A small spectrogram enhancement model, trained from scratch: 19.0 epochs.
Rows from block 4 of a small spectrogram enhancement model, named by matrix and row number. Rows with one number belong to one channel. Each number is 128 + 32 x the weight over its row's rms, rounded and kept within 0 to 255. All counts start at 0.
After each channel's rows are labels from the 100 clips, of 14976, where the channel reaches its highest value: "strongest on" is what is common among them. Only what is clearly more common there than usual is listed. The data: synthetic speech, music and everyday sounds put through simulated rooms and audio effects. In brackets: how many of the 100, against the usual share in percent.
# convs0: first 3x3 conv (model.mid.1.convs.0.weight, 256x256x3x3, each kernel summed), inputs 0-127
# convs1: second 3x3 conv (model.mid.1.convs.1.weight, 256x256x3x3, transposed, each kernel summed), outputs 0-127

convs0.157 [151  74 161 149 119 112  74 143 132 140 119 105 148  65 145 169 139 108 129 150 240 138  90 204  88 119 104 112 106 157 128 103 143 196 172  46 159 183 130 114  81 104 120 108 114 181  91 138 165 176 140 152 150 125 142 182 125  84  90  79 124 136 133 180 139 133 133  35 147 101 113 137 118 135 126 111 124  76 130 120 124 182 150 100 113 128  64 121 154 121 147 126 133 150  77 108 128 154 143 137  99 141 107 125 124 128 165 226 106 101 145 145 129 141 176 157 162 113 101 202 131 165  90 157 161  66 113 119]
convs1.157 [126 171 134 172 111 106 141  99 137 144 102 143  58 157 156 146 121 142 121 139  98  69  90 112 146 178 166 149 159 139 125 102 112 110 143 154 156 167 137 135 129 154  89 146 162 136 201 123  79  64  93 140  90 121 153  95  37 174 194 148 179 118 127 105 129 115 148 114 149 132 137 141 140 156 102 190 105 157 123 138 166  65 116 112 143  95 136  83  97  78  68 135 150 148 156  96 135 145  92 166 172 148 192 147 157 145  60 122 145  97 121  94 101 144 130  60 126 122 164  50 137 102 163 110  86 156  88 102]
strongest on: everyday sound (98 vs 24.8)

convs0.181 [106 120 104 122 119 111  74 130 125 137 106 157 111 137 149 113 158 127  73 105 151 117  99 114 120 160 141 137 213 122 118  91  84 143  79 128 137 111 135 109 123  34  76 126 168 151 147 106 141 115 154  85 101 126 148 161 148 158 158 132 165  85 142 114 145  82 128 126 147 140 124 188 109  96 167  85 112 105 146 104 140 164 147 157  77 125 141 115 149  92 134 134 133 183 113 156 149 113 119 131 131 150 111 130 190 103 136 130 157 136  89 145 126 136 119 132  80 111  79 135  97 153 100  89 152 169 203  98]
convs1.181 [119  97 146  90 118 133 136 158 131 129 158   5 107 135 133 146  64  87 115 148 154  60 114 117  91 137  93  99 184 153 158 143 173  93 109 147 110 133 105 155 117 147 144 216 112 130 140 170 104 126 100 119 119  76 105 145 110 157 136  68 186 102 148 132  86 124 145 121 122 117 137  94 123 129  78 115 104  67 113  98 114 136  95 154 144  96  81 138 154 182  71 172 151 177 167 143 133 115 149 132 129 111 148 155 116 123 137 109 130  91 170  85 154 162  95 119 100 143 108 110 144 143 170 142 117 148  79 172]
strongest on: everyday sound (57 vs 24.8); dry (42 vs 20.4)

convs0.156 [ 98  89  88 130  99 134 116  76 116 162  84 125 182 131  73 200 118 167 122 161 179 107  98 148 169 166 155 171 128 151 125 160 110 133 145 158  89 182 119  90 118 134 132 124  94 152 117 134 128 105  78  85 170 114 110 133 144 130 102  67 130  85 136 171 156 138  89 104 169 161 167 150 138 111 135 131  61 134 144 182 102 140 179 124 131  96 108 103 108 118 113 110 159 112 147 127 101 157 117 146 125 172 110 120  66 114 129 186 160  97 110 105 129 129 141 126 223 130 133 220 190 129  95 132 150 110  79 170]
convs1.156 [142 106  98 137 163  87 149 151 121 209 184 138 153  76 159  90 145 126 129 155 184 153  88 164 147 116 138  78 105 110 168 128 127 109 149 125 163  83 144 163 140  72 136 140 147  94 147 134  79 120 136 178  98 115 158 117  75 157 142 163 194 181 139 113 120 131 156 141 138 108  95 134 115 123  76 120 192 142  77 146 186 144 111 106 122 120 167 120 120  83 116  99 144 124 130 124  90 137 103 206 140 148 113 145 142 112 106  78  96 138 142 119 119 166 139 142  64 106 102  70 119  73 157 145 162 132 127 140]
strongest on: everyday sound (99 vs 24.8)

convs0.3 [153  62 127  96 124 127 156 119  84 176 211  82 143 168  82 135 137 133 128 106 170 108 159 105 158 140 163 101 121 105 142  69 109 102 124 176  64 101 126 125 179 151 108 153 108 119 147  82 153 139 144 161 136 127  51 130 101  97 105  78 168 106 103 133 114 209 206  48 129 117 118  87  95 174 130  46  97  77 142 155 128  99 140 122 151 142  77 159  78 118  98 135 155 153 135 108 145 128  93 129  91 152 146 144 137 172 185 153  96 130 184  86  91 129 157 168 135 105 133 197 129 152 122 158 134 124 143 121]
convs1.3 [121  63 125 172  93  96  67 111  87  76 164 148  63 155 154 142 129 157  95 113 101 111  97 149 143 146 138 164 152 164 144 172 126  93  91 152 213 148 132 130 131 138 175 136 112 100 133 138 152 122  90 101 123  88 143 102  92 160 139 119 149  66  61 163 124  90  93 125 133 213 140 173 171  72 137 132 123 138 122 152 130 117 124 147  82 115 110  94 169  82 134 127  65  96  87 202 108 198 107  68 170  98 126 133  65  90 113  95 176 112 126 134 109 110 118 118  88  75 138  98  98 112 148 102 165  99 105 125]
strongest on: everyday sound (70 vs 24.8)

convs0.237 [109 125 177 144 213  98 140 152 146 117 147 120 136 148 136 132  70 102  96  68 111 101  74 129 137 105 119 158 137 136 163 155 114 110  66 110  97 142 190 147 122 226 158 135 205 111 126 115 139 149 123 114 121 154 145 101 176 100 121  86 101  42 132 139 125  90 153 100 147 169 100 133 202 150 102 204  59  71 116 129 166 128 132 129 104 152 113 127  98 117  83  92 139 123 104 129 182 120  96 151 135 168 161 161 112 152 106 150 162 111  87 113 169 144 182 115 145 126 141  86  89 113 149 148 136 106  89  70]
convs1.237 [133 124 104 144 153  99 125 120 153  90 135 174 178 130 140  86 177 159 168 128 123 152 106 132 151 153 128  92  94 156 115  95 117 124 192  87 127 151 164 165 143  75 145 124 157 116 126 136 134 107 180 100 105 109  99 149 128  95 119 111  97 106 153 173 135 141 114 164 129  67 194 134 148 113 107 131 144 138  98 168  98 187 129 147 105  76 134 116 120 152 104 118 138 127 111  81 120 170 125  83  98 118 120 102 110 121 169 114  43 192 153 154 100 152 114 187 194 157 146 155  93 135  82 127 125 110 135 139]
strongest on: bit reduction (66 vs 13.1)

convs0.228 [186 134 160  74  91 115 122 116 115 142 109  66 131 136  57 153 109 219 106 114 112  65 144 133 167 144 141 133 158 134 142  91 100 107 125 149 120 138 143  94  42  86 115 144  89 141 150  93 146 153 137 155 164  89 141 129 132 169 130 155 177 114 164 161 137 151  96 133  65 137  99 113 100 123 144 158  89 134 135 128 141  88 153 134 126 108 150 124 107 118  70 163 149 179 164 141  20 145 133 142 109 108 124 140 115 108 126  80 164 138  31 217 120  96 120 151  99 149 130  63 142 182 140 183 117 179 126 108]
convs1.228 [114 138 120 160  98 154 115 188 118 159 156 152 128 115 115 119 132  76 121 172 155 128 100 151 104  57 149 158  96 119  64 120  73 123 122 115 142 120 114 103 177 135 101 184 114 117 144  75  59 142 161 180 112 149 188 129 145 110  91 143  80 140 158 131 166 101 139 120 162 120 118 180 140 162 126 144 161 216 129 128  78 130 118 116 120 153 125  91 117 116 135 151  71 112 109 134 107 121  89 144  98 137 140 118 145 165 130 156  68  52 183 140 125 102 152 125 128 122 156 180  74 121 141 110 145 113 180 151]
strongest on: everyday sound (80 vs 24.8)

convs0.214 [153 116 115 104  67  82 105 128  60 151 186  99 117  89 211  88  95  87  82 145 111 134 117 228 160  81 155 114 191 128 117  96 118 133 129 126 138 101 103  55 120 108 149 104 136 101  82  64 140 141 126 155 124 139 141 128  95 111 183 131 129 155 169 153  78 112 185 105 122 111 133  84 157 105 152  93 111 114 150 153  96 117 100 112 110 109 157 114 157 176 138 154 137 116 111 132 165 125 193  97 112 127 105 232 103 155  99 132  95 111 141 184 112  87 147 138  82 172 125 108 135 154 127 136 106 163 147  99]
convs1.214 [ 76 149 102 137 167  86 122 108 164 155 113 151  91 145  88  84 125 153 126 109 143 124 137 111  70 176  99 126  60 166 124  95 121 178  87 125 151 195 130 160 142 141 111 137  97  76 151 138 126  92 164  95 109 155 161 107 165  86 136  72 196 123  71 137 162 104  99 134 105 144  94 167 161 111 126 208 159 102 129 127 148 127 171 149 172 172 146 145 115 126  86 169 100 153 170 161 142 150  83  91 189 201 148  50 121  77 133 106 171 138  84 107  89 106 138 128 174 128 143  98 177  91 133 110 141 133 127 134]
strongest on: speech (80 vs 25.3)

convs0.25 [ 74 141 180 183  80 123 133 148  86 115 147 134  89 154 110 152 136 135 118 168 182 145  64 139 189  94  51 143 136 132 121 126  95 127 117  71 129 129  98 105 141 157 123 126 175 146 166 156 119 145 163 156 100 167 119 112 129  91  69  86 132 108  79 165 122 134 101 103 101 122 118 158 139 157  89 121 126 124 116 137 139 101 107 144  74 167 181 130 120 111 135  97 149 149 202 151 155 142 102 125 128 177 152  96 163 107 115 187  70  96 137  83 158  91  85 151 108  98 147 197 104 109 134 139 126 140 116 189]
convs1.25 [160 104 127 100  79 124 130  93  82  74  97 113 121  88 207  95 133 173  82  80  75 166 159  99 153 135 135  85 119 171 220 143 133 113  99 141 147 143 131 113  75  50 143 124 173 135  59 149 100  94 129 129 196 120 115  92  93 145 204 139 115 162 150 127 132 134  65 149 167 137 152 171 130 166  57 152  96 123  76 116 186 145  97 154 137 129 120 139 103 108 158  99 143  92 115 140  69 121 119 143 119  64  57 145 134 149  98  86 110 146 133 144 103 175 128 154 149 147 125 102 156  93  89 139 150  46 108 126]
strongest on: everyday sound (99 vs 24.8)

convs0.66 [139 115 102 129 143 201 118 156  87 188 176 134  80 136 111 144 103  75 154 115 147  98 131  99  88 109 133 136 127 109 108 127 124 144 132 121  83 131 161 128 144 194 165 146 116 149  77 102 122 113 110  90 128 158  89 135 178 106 157 127 162 128 131 129  81 103  96 195 140 165  69 132 113 172  99 124 119  70 158 134  72 145 140  93 140 165  92 131 191 132 119 120  74 150 120  92  90 133  92  99 108 129 124 220 146 138 162 179 129 140 108 152 149 126 144 162 146 103 141 203  96 136  93 146  86 178 138 102]
convs1.66 [116 137 113 170 106  90 136  90 129  72 146 159 153 111 144  64 142 153 120 133 170 148 147  81 140 173  66  79 145 181 133 128 130  89 160 121 165 106 157  99 115 116  74  98 120 118 130 154 100 130 186 120 194 170 130 152 149 114  65 121 111 147 109 146 148 135 169 190 123  97 116 156 168 127 108 170 140 129  81 163 162 116 116 142  77 149 140 121 112 166 139 123 127  75  91 101 119 154 142 172 163  95  89 125 104 145 123  58 123 119 112 116  86 143 194  99 187 119 103  82 127  93 136 113 153  98 127 174]
strongest on: bit reduction (48 vs 13.1)

convs0.40 [113 156  79 129 145 114 109 161  71 106 125  90 173 156 143  83 188 129 123 107  93  99 120 107  71 149 110 100 131 133  51 119 156 146 131 120 206 102 109 139 132  80 157 101 174 120 182  91 149 141 140 160 196 132 109 143  86 157  97 131 192  79 132 128 181 113 163 100 152 119 126 110  92 150  94 140 104 119 180 114 120 147  44 104 120 135 108 149 145 116 130 123 160 121 144 115 120 181 155 105 108  92  81 129  93 139 113 117 162 149 125 236 171  99 157  57 130 100 103  99 144 130 137 154  88 139 116 177]
convs1.40 [126 105 137 160 147 142 144 116  68 127 149 175 148  41  93 121 136 156  93 133 204 147  99 146 116 170 133 153  83 163 160 118  71 147 109 143 135 158 128  86 116 131  47 132  62 107 144 126 148 192 147 134  96 123 129 151 123 130 144 112 108 151 117 126 109 121  65 112  68 170 159 181 115 125 175 122 154 148 118  86 150 105 186 122 146 141 121 158 110 134 137  98 128 130 166 131 114 127 111 109  97 138 185 112 170 151 111 158 141  36  54 174 109 128  93 127  77 141 187 155 166 150 134 149 144 112  89  98]
strongest on: bit reduction (71 vs 13.1); everyday sound (60 vs 24.8)

convs0.244 [ 90 147  58 127 109 130 116  96 126  96 112 153 137 165 126 123 222 168 136 111 126  61 102  89 178 121 107 142 103  51 157 146 193  82 133 119  97  77 131 156 144 113 123 146 170  93 123 115  55 100 149 132  63 147 188 218 114 151 152 148 127  96 126 111 110 108 130 173 157 106  87 143 137 104 115 109 158 101 162 101 107 114  84 139 113 132 125 165 119 162 170  84 174 143  58  97 126 126 109 116 127 149 192 172 129 196  74 124 140 130 119 123 149 145  81 133 123 106  74 147  63 131 130  62  93 130 146 128]
convs1.244 [157  81 161 167 137 187 153 149 146 134  87 186 105  96 112 146 163 110 140 125 158 135 157  98 203 155 116 118 101 139 108  77 159 130  64  73 158 109 105 105 120 153 106 153 141  92  83  95 151  99  80 149 109 154  94  86 120 117 107 156 115 190 149 134 150 117  97  69 127 139 191 153  98  72  91 134 141 144 140 149 157 126 148  68 107 153 149 158  98 144 152  93 101  83 156 154 126 109 125 102 110 168 151 131 108 115  47 100 165 136 109 144 113 137 110 133 141 107  94 122  99 101 126 186 158 147 109 126]
strongest on: bit reduction (40 vs 13.1)

convs0.85 [128 134 120 151 129 120 125  95  86 141  86 109 106  81 128 145 118  98 108 131 127 128  87 142  84 162 149 118 112 130 164 170 155  61 153 141 205 160 127 138 130  49 161 174 200 100 166  60 124 146 116 119 105 158 123 122 115 149 127  90 129 142 121 125 129  94 151  89 105 106  75 139 126 171 118 148  74 153 173 133  79 130  94 143 138 125 154 142 155 161 122 111 125 111 140 134 158 142 126 158 109 141 113 140 141 145 139 130 141 128 122 152 135 102 107  85  50 140 129  96 111 106 189 152 113 131 122 194]
convs1.85 [132 118 106 137 128 175  44 124 150  97 141 172 121 132 142  79 143 152 111 139 190 154  98 127 115 105 127 129  99 177 128 161 124 162  85 115  71 169 108 103 125 138  94  87 149 107 113 131 171 175 157 156 126 107 132 145 108 100 101 113 115 149 138 171 166  98 120 151 125  98 145 175  76 116 112 115 152 107 109 137 146 163 135  97 170 156  94 134 125 112 109 102 112 184 137 130  96 104  89 118  69 120 116  36 145 138 142 147 109 114 130 183 111 139 140 191 180 104 159 191  88  88 161 108 158  83 105 122]
strongest on: bit reduction (84 vs 13.1)